Rows from block 4 of a small multi-label image tagger, named by matrix and row number. Rows with one number belong to one channel. Each number is 128 + 32 x the weight over its row's rms, rounded and kept within 0 to 255. All counts start at 0.
After each channel's rows are labels from the 100 images, of 14976, where the channel reaches its highest value: "top examples" is what is common among them. Only what is clearly more common there than usual is listed. The data: simulated telescope pictures of galaxies.
# convs1: 3x3 conv, stride 2 (model.blocks.4.convs.1.weight, 128x128x3x3, each kernel summed), inputs 0-127
# convs2: expand pointwise conv (model.blocks.4.convs.2.weight, 512x128x1x1, transposed), outputs 0-102

convs1.9 [131 113 131 138  86 126 161 114 139 118 164 117 191  82  84 204 160 128 162  88 120 131  91 191 129  66 127 116 120 162  66 127 108 162 121 134 127 117 140 175 113 112 144 117  92 112  89  68 122 180 139 172 116 162 117  93  88 138 183 131 135  48 134 149 113  84 120  89 107 108  68 118  81 149 148 154 202 117 110 116 207  98  81 119 162 113 151 144 137 110 122 111 113 109 102 111  94 109  96 106  83 141  96 118 199 104 135 102 111 137 115  90 126 119 136  90 112 107 159 197 102 160 148 165  69 155 132 162]
convs2.9 [146 161 143 107 162 199 169 184 144 104  98 125  78  98 107 139  91  98 108  99 186 111 107 150 119 217  88 134 130 166 106 131  74 104 190 145 145  91 154  96 178 107 172 118 191 161 140 127 167  79 154 158 160 124 127 118 137 132 142 128 148 114 115 177 103 134 150 131 190 116 125 136 130 170 145 121  89 166  86 166 115 113 114 129 156 151 112 127 170 180  98  99 116 186 131 101 156 118 102 128 120 125  95]
top examples: barred spiral; edge-on disc

convs1.30 [138 123 122 126 124 122 101 148 179 161 133 137 142 170 161 153 131 124  77 110 121  67 189 136 174 133 142 124 131  43 113 102 169 129 135 164 127 126 157 152 113 151 139 110 170 200 155 202 109 169 212 134 127 119 146 155 141 169 101  81 114 171 138 150  56 124 122 167 105 121 145 103 182 136 106  99 152 132 137 150 127 140 200 126 109 124  94 178 166 102 127 184 108 161 109 135 192 110 155 131 126 135 110 204  95 165 168 102 108 135 122 199 163 147 128 136 177 176 169 170 127 136 121 101 120 137 140  82]
convs2.30 [145 104 119 140  71 216  95 136 103 127 128 139  83 123 116 105 146  68 169 139  92 107 143 148 110 145 152 124 116 136 153 116  80 202 188 129 130 110 119 114 173  74 104 119 102 108 188  83 125  75 114 122  86 146  86 145 143  91  94 103 145 192 118 122 114 139 126 101 149 101 146  84 142 161 136 101 121 162  99 130  76 145  67 135  53 133 142 107 138 105 113 111 151 197  76 134 124 100 158 102 122 164 121]
top examples: round elliptical

convs1.96 [155 135 150 170  70 119  91 109 190 131 144 120 214 138 130 190 150  96 104 110 129  62 121 155 120 159  84 151 143  88 112 113 100 103 145 160 116 102 130 190 144  90 113 124 174 218 128 148  94 181 130 122  98 141 109 147 130 158 103  93  83 152 135 153 104 177  57 177 116 112 161 107  87 145  85 142 105 120 112 131 175 161 123 115  92 110 121 190 155  93 132 141 118 109 125 115 124 104 110 145 124 115 130 136 167  89 191 149 104 127  99 216 155 159  93  99 155 144 197 126 131  95 138 133 119 135 117  63]
convs2.96 [145 122 126 111 112  99  65 104  98 151 146  95 161 141 189 126 247 158  92 168 161 117  88 118 129 112 169 118 126  96 152 144 128 135 170 127 154 133 103 110 111 125 138 120 105  82 114 136  74 129 135 170 150 104 161 137  86  85 112  84 109 188 129 104 128  99  94 143 255 102 132 133 117 222 122  93 132 147  73 110 127 162  99 129 118 104 103 119 129 134  99 107 107 132 111 175  78 126  54 135  94 135 112]
top examples: round elliptical; lensed arc

convs1.20 [156 133 163 134 145 116  84  81 139 102 101 187 145 145 179 144 112 117 148 168  83 100 135 107 157 163 105 167 162  94 126  81  98 169 140 199 182  73 132  88 158 206 123  97 159 160 178 117 138 136  91 142 102 176 143 120 117  62  93 130 100 114 113 131 186 118 122  86 177 139 123 140 106 142  56 101  93 168 149 156 118 137 121 168 129 160 136 151 105 126 149 110 155 147 160 137 106 160 153 149 167 138 211 111 183 141 164 125 104  89 143  95 114 116 147  50 120  98 125 141 148 116 131 108 139 123  71  62]
convs2.20 [ 99 106  78 148 102  84 154 113 116 118 176 109 120 124 125 158 162  79 107 194 152 159 146 132 120  95 106 168 140 104 140 193 146  96 176 124 121 121 127 135 131 151 118 165 157 143 127 162 102 201 132 143 125 103  95 153 119  92 109 163 154  72  92 165  91  64  81 152 118 110 128  97 144 110  96 154 122 131 207 131 145 111  90  80 102 134 155 126 129 103 104 140 159 197 144 138  73 153 152 155 161 134 114]
top examples: bright star with spikes

convs1.25 [ 90 111 122 178 112 116  66 116 126 123 116 137 102  87 169 120 117  91 119 170 145 101 128 155 138 110  57 134 146 135 117 176 125 110 122 105  91 183 167 170 127 137 122  96 111 145  97 126 127  92 100 119 131  96 174 145 146 204 121  97 112 116 111 125  86 152 202 131 138 151 136 179 136  88 146 160 167 141 151 158 160 140 108 205 145 108 133 122 122 132 143 138 142 102 129 170 120 151 113 127 158 115 154 103 178 186 111 142 146 157 123 157 179  45 170 110 218  94  38  83 106  64 159 118 124  77 154 116]
convs2.25 [141 148 134 101 166 142  71 185  68 126 120 111 187  68 160 117  95 171 123  53 112 142 101 142  93 122 198 133 141 155 127 118 114 158 110 106  34 188 147 115  97 125 137 127 114 125 153 118 172 171 168  39 125 171  99 155 112  95 115 126 138 111 135 133 162 136 124 149 128  74 115  91 142 123 104 155 103 146 120 118 113 113 151 148  93  97 135 127  85 169  93  66  65  89 111 121  88 131 145 165 141 107 140]
top examples: tilted; barred spiral; winding: anticlockwise outward; lensed arc

convs1.75 [153  90 137 112 117 123 190 151 145 148 181 137 110 126 131 100 171 133 110  96 130 140 147  87 176 113 157 132 176 136 118 132 157 125 152 112 120 147 166 127 158  49 100 156 125 130 138 159 156 126 180 108 139 158 146 133 108 208 141 140 145  96 194 133 127 129 161 105  76  99 133  25 125 138 193 100  89 113 134 105 135 105  76  98 207  77 122  84 143 110 109 111 104 110 117 111  83  95 107 101 120 158 115 131 167  79 101  87 138 104 194 103 127 163 147 140 193  91 144 110 124  83 121 131 154 128 212 156]
convs2.75 [ 82 112  69 148 111 118 170 142 134  90 184  98 131  79 113  78  68 130 127 134 188  70 138 133 105  39 145  87 150 164 181 135 106 127  86 160 145 118 139  81  83 115 164 134  95  98 130 126  98 138 178 126 127  64 119 119 156 150 177 126 104  98 119 130  95 179 167  77 116 152  88 132 198 104  95  98 149 111  99 133 157 156 144 151 103 103  89 130 161 114 123 106 192 134  82 133 114  93 121 125  97 106 131]
top examples: irregular

convs1.92 [108 112 145 144 153 145  58  59 136 146  56 190 109 115 122 119 136 157 124 115 157  79 139 191 116 152 163 132 186  76 112  93 123 171 178 165 114 123 173 139 117 136 119 110 132  88 110  88 124  43 123 165 123 142 117 151 126 156 185 166 117 151  94 119 115 139 144 158  38 127 144 150 122  98 112 191 181 137 130 132 134 136 142 236 102 150 134 107 165 135  50  89 149 158  78  97  96 136 124 103 156 108 163 121 112 159 129  97 107  75 148 111 161 117  83 145 119 129 125 138 118 128 152 130 143  96 113 126]
convs2.92 [103 102 119 150 118 127 141  81 120 137 110 138 140 161 129  81 117 131 157 111  61 124 156 152 150 155 144 119 103 212 116 145 106 155 128 136  56 114 142 155 107 128 102 131 103 208  93 139 123 171 150 124 124 146 141 166  81 138 131 169  76 131 140 117 179 122 180 108 141 126 145 123 183 129 109 125 191 110 161  95 145 148 143 144 168 109 114 158  84  98  81 111 141 134 133 117 131 125  96 130 171 166 131]
top examples: irregular; barred spiral

convs1.65 [119 112 108 162  76 116  72 132 120 137  83 122 116 151  48 152  77 207 112 104 150 101 140  97 111 186 130 210 188 151 101 108 150 120  85 131 129 125 110 189 107 126  97 104 136 103  88 113  95 133 115  85 120 114  90 107 206 126 100 135 103 163 137 117  93 105 161 160 105 112  71 110 116 137  73 233  75 131 123  86 113 189 151 149 147  76  97 128  99 122 115  91 116 124 126  94 139 112  94 121 118 104 126 174 147 107 149 108  94 164 139 143  90 137 135 132 115 133  92 132 110 164 147 117 170 163  90  78]
convs2.65 [127 136 122 128 138 124 127  92 163 123 114 115 150 139 119 123 114 135 135 117 134 134 125 113 121  99 102 132 161 144 137 144 105 173 161  94 125 166 133  47 117 152 152 176 104 133 124 138 133 131 126 133 115 133 155 123  81 118 108 125 122 116 164 120 115 113  82 138  84 123 133 113  88  69  88 135  88 141 137 116 134 150  97 104  64 140 138  89 138  92 122 112 155  99  97 158 106 116   0 159 150 105  98]
top examples: noisy

convs1.8 [167 141 157 215 135 133 151  85 182 152 100 139 206 141 148 130 128 134 112 181 141 133  93 173 127 128 130 154 116 132 113 197  99 115 133 147  59 111  98 108 125 143 124 154 154 163 150 173 192  68 128 129 148 103 170 134 133  79 150 125 136 160  15  80 172 162  88 182 172 148 164 122 154 149 116  99 142 137 141 143  98  99 159  85  79 186 137 136 105 156 105  99 128 130 142 129 105 144 152 112 146  63 167 130 150 122 141 151 143  83 128 153 144 121 164  93 129 169 160 118 166 136 134  93 183 122 122  85]
convs2.8 [150 136  94 114 104 133 222  96 110 169 156  89 138 172 125  79 105 152 103  96 141 172 139  74 154 160 138 163 102 116 120 140 114 125  92 122 151 166 101 160 134 181 107  95  70 118  80 178 127 195 144 163 110  88 168  97 126 126  63 132 141  82 151 101 109 107 179 182 185 205 122  84  82 148 110 129  90  97 143 120  92 138 150 148 148 137 128 116  99  93 149 155 139 141 169 168 195  86 144 149  80 145 141]
top examples: bright star with spikes

convs1.89 [136 128 116 128 156 142 189 143  93  91  68 130 119 129 164 162 167 140  80 149 108 188 133 111  85 125 109 148 106 162 162  61 148 123 113 114 101  96 116 136 166 102 126 110 135 115 135 132  94  74 139 153 115 125  55 151 120  63 117  77 142 154 135 133  78 144  67 125 111 126 122 128 151 145 106 105  89 150 104 115  92 109 123 132  56 150 146 145  80  41 106 157 125  99 162 128  68 119 164 164 137  95  68 157 137 140  90 149 247 142 107 100 152 119  86 150 115 116 129  86 119 133  58 125  99 111 152 115]
convs2.89 [137 145 108 106 142 165 108 124 124 107 130 158  76 105 146  89 173  95 143 130 107 134 161 127 117 102 139 119 124  81 159 155 150 132 151 106 118 101  55 121  84 113  97 196 124  99  96 178  46 153 143 119  84 123 138 155 158 149 135 128  96 124 160  83  83 134 152 127 145  94 145 134 145  98  97 130 117 125 106  66 128 117  31 100 122 106 157  75 147 159 129 161  68  77 106  81  92 118 124 135 175 134 137]
top examples: tilted; barred spiral; irregular; winding: clockwise outward

convs1.95 [125 108 132 140 100 120 134 111 138 139 128 121 167 158 118 150  91 148 208 139 118 140 159  74 103 109 131 170 163  93 147 148 143 100 164 139 165 136 145  96 161  81  84 138 118 104  74 144 163 150  87 186 153 124 177  85 137 101 149 155  92 176 164  92 189  99 185 125 154 146 157 107 115 118 136 139 156 124  87 149 103 173 138 139 131 111 132 143 107 158 123 124  93 198  94 161  79  89 115  62 138 142 170 113 181  65 110 145 128  88  88 102 155  87 150 180  79 191  68 129 103 138 156 199 173 105 124 115]
convs2.95 [148 173 107  72 161 192 192  95 162 120 152  34 135 120 148 117 148 164 135 144 151 142 109  90 138 102 108  91 119 120  99  90 143 114 154 126 110 120  96 116 114  83 129 189 122 126 149 175 102 153  89 121 118 134  72 185 124 188 116 106 174  97  99 105 108 147 128 157 104 120 146 136  97 130 101  78 146 141  70 195 151  48 123 112 127 137 117 107 113 183  87 160 118 154 191  16 125 202 101  85 105 122 126]
top examples: barred spiral; winding: anticlockwise outward; winding: clockwise outward

convs1.105 [101 173 110 151 142 136 134 165 120 175 136 122 122  93  93 121 152 152 142 153 136 146  70 170 120 118 124 141 115 154 139 116 152 125 137 118 125 175  47 173  73 138 115 169 118  75 138 141 107 127 164 145 110  89  94  69 102 108 177 120 111  98 109 185  98 156  95  81 111  95 105 171 160  80 149 219  67 171  99 114  99 112 107 115  81 109 167 109 169 108 148 121 126 123  89  95 112 162 126 134 134  95 143 166 121 190 138 134 179 168 177 140 172 138 149 150 226 117 159 170 119 136 120 147  85 147 186 120]
convs2.105 [ 90 151 126 184 117  96  86 163 183 160 136  83  82 152 127 123 121 107 150 134 109 134 138 140 160 179 114  96  98  94  94  62 100 127 112  49 138  97 119 112 143  68 180 142 154 157 146 119 148  97 124 175 156 211 125 120 113  98  96 163  38 123 147 110 117  72  79 177 122 117 199 155 112 151 132 124 162  98 127 109 137 112 206 162 179 132 102 250 149  82 107 144 121 104 151  85 121 121 142 130 137 163 152]
top examples: irregular

convs1.51 [166 179 170  72 178 176 156 131  52 137 183  97 136  52 141 148 148 119  66 145 163 173 112 159 133 126 126 153 146 134  97 165 154  85 113 174 137 188 102 107 155 113 149 199 174 120 134 105 114 116 112  62 129  77 126 160 151 125 171 160 163 154 143 156 138 171 153 150 107 119 165  96 111 137  96 161 147 126 115 147 125 139 109 190 147 137 126 167 104 142 108 152 147 106 125 112 142 163 142 114 135 131  14 154 143  76 121 146 135 110 134 168 154 154 128 174 128 137 194  74 125 136 110 110 135 104  94 163]
convs2.51 [119 197 117 138  99 196 162 165 194  87 105 107  83 116 133 169 138 120  62 122 122 131 165 155  97 147 169 136 159 112 152 175 114 127  93 149  26 112 156 108 162 149 138 137 135 143 127 159  51 138  86  79 121 134 137  97 154 101 126 100 150 138 115 103  95 121 107 140  94 127 132 162 138 108  88  76 137 127 181  70 120 124  77  81 134 113 159 125 172 196 120 189 132 108 100  62 161 108 106 200 182 139 117]
top examples: bright star with spikes

convs1.120 [189  99 116  91 145 134 126 159 139 148 103 161 101 112 112 101 215 117 110 106 156 143 158 121 105 152 143 149 109 167  99 141 154 142 143 106 173  93 100 145 103 115 159 135 126 170  95 204 104 120 145 105 203 120 101  81 142  97 112  99 105 123 107 202 104 152  88 129 133  92 138 192 145 207 115 158 112 160 142 105  99 136 129  80 126 174 111  94 147 145 167 151 166  96 201 139 147 116 127 192 114 149  98 177 142  90 133  89  96 169 148 129 143 196  86 136 131  85 122 136 206  81 165 107 130 148 116 129]
convs2.120 [138 151  92 118 101 144 106 147 170 112  87  79 132 152  26 126 154 149 140 134 153 168 112 110 121  95 117 127 150 156 141  98 109 167 108 151 137  31 120 137 124 112 137 170 138 218 172 171 160 117 131  98 145 128 116 103 139 136 129 100 159 152 134  85 146 124  88 150 122  93 154 171 110 148 100 183 183 132  91 168 150 184 149  95  95 162 135 134 164  87 136 154 132 118  84 160  98 125 113 159 141 120 128]
top examples: merging pair

convs1.45 [ 64 100 114 123 144 106 103 153 106 139 146 160 114 162 145 154  95 157 140 131 120  89 125  80 112 129 131 188 177  92 143 109 148 114 143  76 178 167 123 131 173  75 140 172  97 132  96 151 149 166 169 109 104  76 102 107 159  94 156 124  47 216 160 155 133 166 112 169 119 142 218 122 131 149 118 144  86  48 114 179  97 166 132  96 105 124 129 186  86 110 124  81 146 169 129 106 123 115 128 119 139 117 130 146 151  84 144 206  71 127 108 127 139 125 125 155 145 178 110 126 117 115 106  78 130 123 103  83]
convs2.45 [115 102  68 133  69 105 154 123 118 146 129 162 116 151 125 140 166  85 103 151 156 120 162 104  74 142 141 124 116  94 108 142 100 173 130 129 102 157 130 146 137 135  79 113 147 137 114 139  95  96 144 141 146  96 188 117 106 133 104 179 108 167 127 136  49 167 112 143 112 150 138 150  97 112 154 124  92 155 120 114  94 172 120  69 161  73 125 144 156 108 159 111 108 122  99 147 127 118 128 134 137 126 135]
top examples: noisy

convs1.38 [160 133 123 158 130  86 136 158 158  89 110 161 107 186 127 149 138  85 158 123 147 212 158  96  78 113 111 121 123 134 122 103 112 116 153 158 157 157 111 120  66 100  77  88 112 126 147 120 133 130 107 145 161  43 109 126 150 112 123 101  89  89 177 156 173 150 138 105 172 148 159 193 134 185 126 142  57  96  68 129 133 144 169  76 101 157 134 115 123 119 157 157 139 135 127 139  85 124 115 146 117  44 198  99 135 163 112 111 123 104 100 109  82 174 108 177  81 140 141 101 191  97 139 102 175 129 146  85]
convs2.38 [168 124 114  95 143 124 159 134 114 149 121 155 157 129  86 148 137  78 105 165 105 152 169 133 158 108 111 123 112 127 127 145  86 136 134 135 144 196 108 143 105 120 111 114 142 151 111  94 141 205 159 103  31 107 121 117 103 208 112 145 107  94 157  99 135  89 129  99 147 180 158  80 143 139 115 221 152  42 141 168  96  78 165  97 135  62 191 160 107 114 115 138 129 110 124 122 108 120 101 126 169 118 105]
top examples: flattened elliptical

convs1.90 [ 88 166 153 164 168 116 123  93 164  84  92 103 124 161 139  63  77 161 162 144 152 126 170 133 152 176 141 136 114  80 163 131 121 138  92 144 150 136 202 123 120 175 146 172 163 125 157 109 124  89 108 101  77 100 104 130 155 139  73 118 160 102  99 129 105 143 124 158 197 168 132 191 111 105 134 170 111 156 106 143 146 184 154 138  74  88  85 116 161 157 147 173 101 114 130 190 165 115 146 102 137 131 160 148 169 220 102 185 116 137 168 139 140 158 104 157 156 196 138  95 136 145 130 110 112 165 117 174]
convs2.90 [ 63 132 141 129 125 123 123 103 108 144  94 124  92 116 104 120 124 114 115 187  93 150 118 116 131 124 148 181 147  99 176 130 150  38  96 106 148 178 117 153  89 122 119 156 136 124 154 123 145  87  60  79 129  39 142 142 166  92 123 159 151 143 134 149 159 132 165  85 121 131  86 162 118  80 128  99 148 135 125 167 119 186 197 160 169  87 105 131 108 106 176 152  58  79 155 135 167  85 117 112 155 181 123]
top examples: merging pair

convs1.39 [112 101 137 166 154 175 171 175 124 132 128 204 140 139 125 129 155 114 189 118 110 148 117 135 183 104  99  77 113 100 134 155 107 135 155 145 152 174 159 112 103 111 124 111 132  98 138  73 124 108 132 171 109  64 167  92 134 115 101 155 167 128 108 164 133 148  95  77 129 160 118 122 165  65 132  79 155 155 130 124 140 128  68  71  87 201 175 125 135 200 179 170 198 173  93 105  62 152 126 129 124 138 118 120 169  95 133 116 130 196 120 166 128 146 175 104 184 122 146 112 168  99 113 120 172 133 145 151]
convs2.39 [162 167 152 147 149 117 149 135 133 204 124 156 160 144 127 146 133 170 151 112 119 127 104 143 143 127 125 119 119  65 152 164 113 119 144  87 110 108 111  88  90 116  90 146 162 143 165 168 153 141 115 165 142  94 199  81 155  98  99 162 132 125 112 116 116  93 133 195 117 156 132 131 156 109  51 121 131 134 161 166 126 161  75 157 104 148 145 165 110 131 132 176 128  98 164 186 126 148 118 142 135 169 135]
top examples: bright star with spikes

convs1.80 [ 89 168  72 115 133 134 130 144  73 109 119 136  97 127 118 152 129 179  90 124 126  87 187  90 124 104 142 129 144 196 161 113 128 117 106 141 149 123 140 144 194 115  77 130 112 131 115 164 114 116 137  44 127 147  59 104 157  81  70 112 170 162 170 133 101 147 111 137 160 164 194 148 171 128 127 122  45 111 136 149  96 149 167 185  89 126 125 170 130 102 161 153 126 181  91 182 167 142 123 190 153 126  90 113  83 131 156 187 106 175 138 162 146 145 126 124  87 153 125  88 176  99 125  81 117 106 105 116]
convs2.80 [177 140  98 105 151 116  93 127 112  83 151 127  51  85 140 127 110 136 127 124 105 117 148 152 167 156 210 128  99 102 180 104 104 137 143 107 178 105 141 131  89 125 141 162  98 129 150 167 109 138 132 143 156 145 166 157  79 135 100 102 164 126 208 108  72 119 171 116  99  77 136 112 138  63 140  98  82  63 107 126 127 215 114 158 114 188 107 115 133 115  90 114 104 169 126 119 196  63 127 136 149  79 134]
top examples: round elliptical; merging pair

convs1.3 [105 144 163  89 113 141 101  89 100 131  78 141 137 140 126 123 174 129 100 117 191 133 116 147 156 103 142  83 119 102 170 126  93 133 178 112  87  62 117  91 105 187 129 131 121 128 184 107 103  42  42 104 154  97 154 144 147 165 175 147 117 112  90 139  97 130  46  95  53  69 143 111  95 121 172 106 121 116 139 137 122 136 129 185 129 145 185  91 171 110  89 107 154 142  80 164 152  94 111 121 144 126 120  80 121 145 117 102 100  93  72 145 145 124  76  92  83 129 156 112 136 111 126 127 143  85  77 106]
convs2.3 [143  70 129 106 142 108  90 117 112 129  93 126 102 145 130 121 141 221 112 116 103 113 120 159 149 163 157 124 110  91 163 201  99 103  81 146 130 174 146 112 109 107  85 107 134 134  99 153 130 143 133 120 137  99 105 159  66 104 152  81 139 123 130 126 136  66 118 153 109  70 175 102  85 120 119 143 132 172 147 137 102 168 124 111 168 106 191 182 145 102 125 138 122 129  95 123 125 115 130 148  76 119  66]
top examples: bright star with spikes

convs1.123 [153 109 154  85  89 105 103  89  95 167 164 120 106  96 130 136 155 168  56 118 174 125 137 108 122  99 103 162 140 178 105 168 138 145 163 101 134 136 141 125 144 128 124 172 109  63 119  99 123 145 120  81 206 130 213 158 114 169 167 159 131 165 180 121 129 129 156 143 122 153 130 150 109 155 134 139 179 141 128 161 100 147 122  98 187 115 121 136 113 141  74 116 126  93 146 131 113  70 179 111 137 135  97  96 146 134 115 146 129 102  72  76 124  53  30 153 148 167  99 169 126 162 164 208 129 126 121 159]
convs2.123 [104 194  69 101 132 138  95 140 148 110 106  98 142 114 111 139  84 188 126 118 185 122 183 145 155  95 120 167 116 128 118 133 175 106 103 117 137 154 116 118 163 147 172 121 139 139 129 151  97 165 152  98 177  80  85 116  52 137  71 190 174 119 129 161 141 139  94  91  88  91 154 151 115 142 131  86 164  98  46 141 156  89 146 192 118 108 129 140 155 113  77 107 165 157  75  99 184 163 135 122 167 123 145]
top examples: barred spiral; tilted; winding: clockwise outward; winding: anticlockwise outward

convs1.16 [104 123 119 158 154 126 158 202 140 130 173 143 107 143  98 135 153 120 107 118  98 159  67 159 166 140 165 119 147 169 131 138 198 161  97  76  91 147 138 143 120 152 122 170  98 126 123 143 101  89 132 123 117 134 181 134 117 177 115  70 239 119  44 134  68  96 172 132  87  66  96 117 115 116 146 100 104 153 127 113 104 112 109 127 162 128 166 114 110 127 158 153 161 141 110 139 103 101 125 133 123 108 112 142 255 110 101 162  83 169 154 119 137 133 131  99 166  88 128 162 117 131 135 123 111 130 158 146]
convs2.16 [ 69 218 166 105 112 150 154 162  80 140 164 121 108  90 116 103 187 110  88 142 156  98 104 141 112 149 128  97 145 137 114 116  88 138  91 154 120 153  65  95 115 145 105 161  80 125  55 113 131 114 127  86 183  83 132 113  89 142  92 139 100 108 206 192 133 104  97 113 133  86 111 112 167 133 176 146 112 159 120  93  72 131 134  91 131 162 170 123 184  93 130  97 173 101 155 113 139 117 105  60 130 111 117]
top examples: irregular

convs1.103 [159 145  96 157 177 149 151 151 118 146 151 160 115 143 129 112 141 108  85 113  95 149 111 123 117 146 225 138 111  77 121  57  91 177 160 130  81 147 164 131 166 129 219 122 125 143 152 124  79  35 182 166 115 114 107 148 149 119 118 153 145 110  90  93  81 120 106 144  83 153 106 120 190  78 163 135 105 102 165 115 125 110 179  96 123 162 104 127 170 103  71 154 108 154 153 142 101 116 152  75 129 116 142 224 119 123 142 127 121 174 151 121 142 128 110 108 183 186 136 157  93 142 158 110 137 143 145 127]
convs2.103 [108 148  87 154 164  73  68  84 158 101 115  77 130 126 102 120 121 134  66 104 125 177 104 136 116 136 165  90 154  94 173 117 123 152 118  90 169 149 102 122 175 161 103 122 104 102 105  60  94 128 130 111 129 131 110 173 141 132 120 130  85 122 164 139 139 181 138 118 130 122 183  82 127 134  48 127 129 113 106 125 119 106  92  94 127 127 100 144  94 163 143  61 204 168  84 111  90 123 115 216 117 173 156]
top examples: round elliptical; merging pair

convs1.49 [112 133 154  77 155  70 120 187  88 134 135 163 111  82 137  95 177 136 118 130 178 133 122 127 179 168 107  95 181 116 149 105 219 107 160  98 148 172 116  85  87 119 130  64 150 137 154 144 140 127 186 126 125  68 184 158 154 147 140  77 129 122  95 158  65 157 119 137 135 104 174 132 145 143 132 134 144 150 113 119  96 167  89  88  74 144 127 126 147 140 144 133 160 170 115  92 143 162 128 132 107  95  74 161 105  56 142 135 153 151 140 143 165 164 212 194 158 107 166  91 168 138 124 150 129 125 165 122]
convs2.49 [ 78  67 167  68 114 155  99 132 135 109 136 126 128 189 148  62 107 127 174 159 123 175 136 127 167 102  93 135 114  54  90 162 115 127 130 115 104 129 116  54 131 119 139 154 154 119 154 111 109 146 155 136 159  96 160 175 132 147 121 126 114 123 101 143 141 120  55 135 128 106 160  89 103 145 126 161 131 104 184 135 174 134  93 122 132  95  85 122 167 145 113 152 220 176 155 148 135 131 120  94  57 106 113]
top examples: irregular

convs1.61 [104  87 108 146 160 127 120  94 115 124 120  78 126 150 138  78 116 148 163 163 106 142 100 169 118 142 198 139 123  86 121  68 148 148 122  92 182  85 188 123 209 163 167 200 170  95 143 150 133  96 106 108 103 109  88 132 145 115 115 159 122 195 143  84 131 132  87 143  82 132 193 153 130 181 166  57 129 108 128 183 154 176  74 127 187  90 100 138  97 123  83 110 130  86 132  95 162 145 118  97 167 126 103 108 115 213 121 161 125 126 147 104 159 129 131 109 130 138 100  75 131  93 123  95 112 133 134 131]
convs2.61 [104  79 139 135 136 117 157 108  80  90 104 155  73 215 110 134  99 139 143 173 111 181 103 131 153 125 137  83  92 147 143 126  71  95 111  90  75 136  99  90 164 162 131 148 160 118 113 109 122  85 109 103  76 148 179 159 128 135 107 140 125 157 168 164 102  87  79 136 109 158 132 134 118 106 178 154 125  84  96 154  91 132 146 121  81 123 124 107 139 118 139  97 114 125 174 132 130 169 127 138 186 147  64]
top examples: irregular; barred spiral

convs1.7 [101 140 107 111  94  89  81  89 115 155  76 110  96  71 114  77 110 155 125 125 157 109 125  96 154 145  99 163 112 166 149  44 112  82  88 166 155  96  66  98  73 115  88 141  76 119  71 116 153 148 114 132 114 119 113  68 138 107 145 183 119 128 167 139 138 119 134  89 136 134  95  73 137 150 101 114  81 119 144  96 101 128 133 154 121 113 113 139  24 124 142 152 122 153 102 115 123 174 133 119 155 113  84 122  86  93  97 120 179  91 135  90  98 116 153  76 115 120  51 128 140 160  40 129 151 116 122  90]
convs2.7 [156  87 183 157  93 109 182 117  29 154 127  99  98 195 115 138 115 139 166 159 112 180 121 113 144 114 152 160  81 164 141 114 114 112  89 167 117 173 146 158  89  76 148  89 186 149 155 182 137 115 190 140 117 122 114  85 119  98 146 137 103 133 114 172  99 128 146 131  93 205 105 129 133 105 110  97 149  90 138 115 102  50 108 109 109 105  90 118 153 158 102 177 163 144 152 125 165 122 173 127 105 120 158]
top examples: bright star with spikes; merging pair

convs1.28 [125 180 167 139 141 198 175 167 124 200 133 151 165  94 137 129 129 133 120 146 117 197 118 106 159 184 147 176 143  64 133 175 163 129 135 202 132 158 135 117 156 136 142 107 140 122 150 104 183  87 111 121 183 119 141 175 166 139  86 172 115 135 161 124 166 165 190 148  82 170 188 123 141  65 103  99 121 138 133 132 121 111 203 102 119 159 140 161 168 162 123 127 171 125 144 150 113 160 134 163 154 138 106 183 174 147 137 149 103 160 176 159 161  97 152 154 147 171 164 156  87  98 145 112 164 145  92 135]
convs2.28 [107 129 139 163 117 127 183 140 137 131 162 189 115 183 159 169 111 135 172  98 115 182  95 102 100 160 115 131 156 104 190 193 167 107 114 104 146  88  73 148 139 150  73  91 151  94 132 163  98 123  97 128 112 121 183 128 105  98  98  90 132 106 150 128 112 146  86 121 116 199 173 116 157 143 113  86  89 136 158 206 123 123 126  79 104 137  97  97 149  94 169  93 100 198 102 123 134  94 133 187 136 114 165]
top examples: bright star with spikes

convs1.11 [112 112 123 101 126 118  64  68 142 106 103 180 148 100 147 136 119 148 160 132 103 108  86  24 136 115 167 110 183  83 157 108 161  82 129 124 162 130  64 114 150 105 121 124 150 108 112 136  91  72 100  75 128 168 172 139 128 133  96 137  90 219  95 153 100 114 129 126 145 149 160 104 109 111 139  69  88 122 123 188  98 160 101 113 159  79 103 166  84  93  81  89 125 153 111  91  90 106 150 122 151 101 118 126 139  82 142 175  88  71 120 102 109 123 110 160 121 184 135 148 120  83  91 136 189 140 114 114]
convs2.11 [125 128 177 141 136 167 117 137  95 110 100 169 128 134  88 123 152 161 122 122 119 133 133 121  86 108 145 169 122 182 133 157  88 101 118 125 104  82  73  93 162 113 110 171 126  97 126  83 172  96 154  95 110 144 136 133  69 144 157 127 102 102 165  86 151 124 167 145 114 128 133 194 166  59  90 127 139 159 160 103 114  94 137  91 147  98 128 107 129 142 104 115 176 131 104 102 135  99 185 152  88 161 159]
top examples: noisy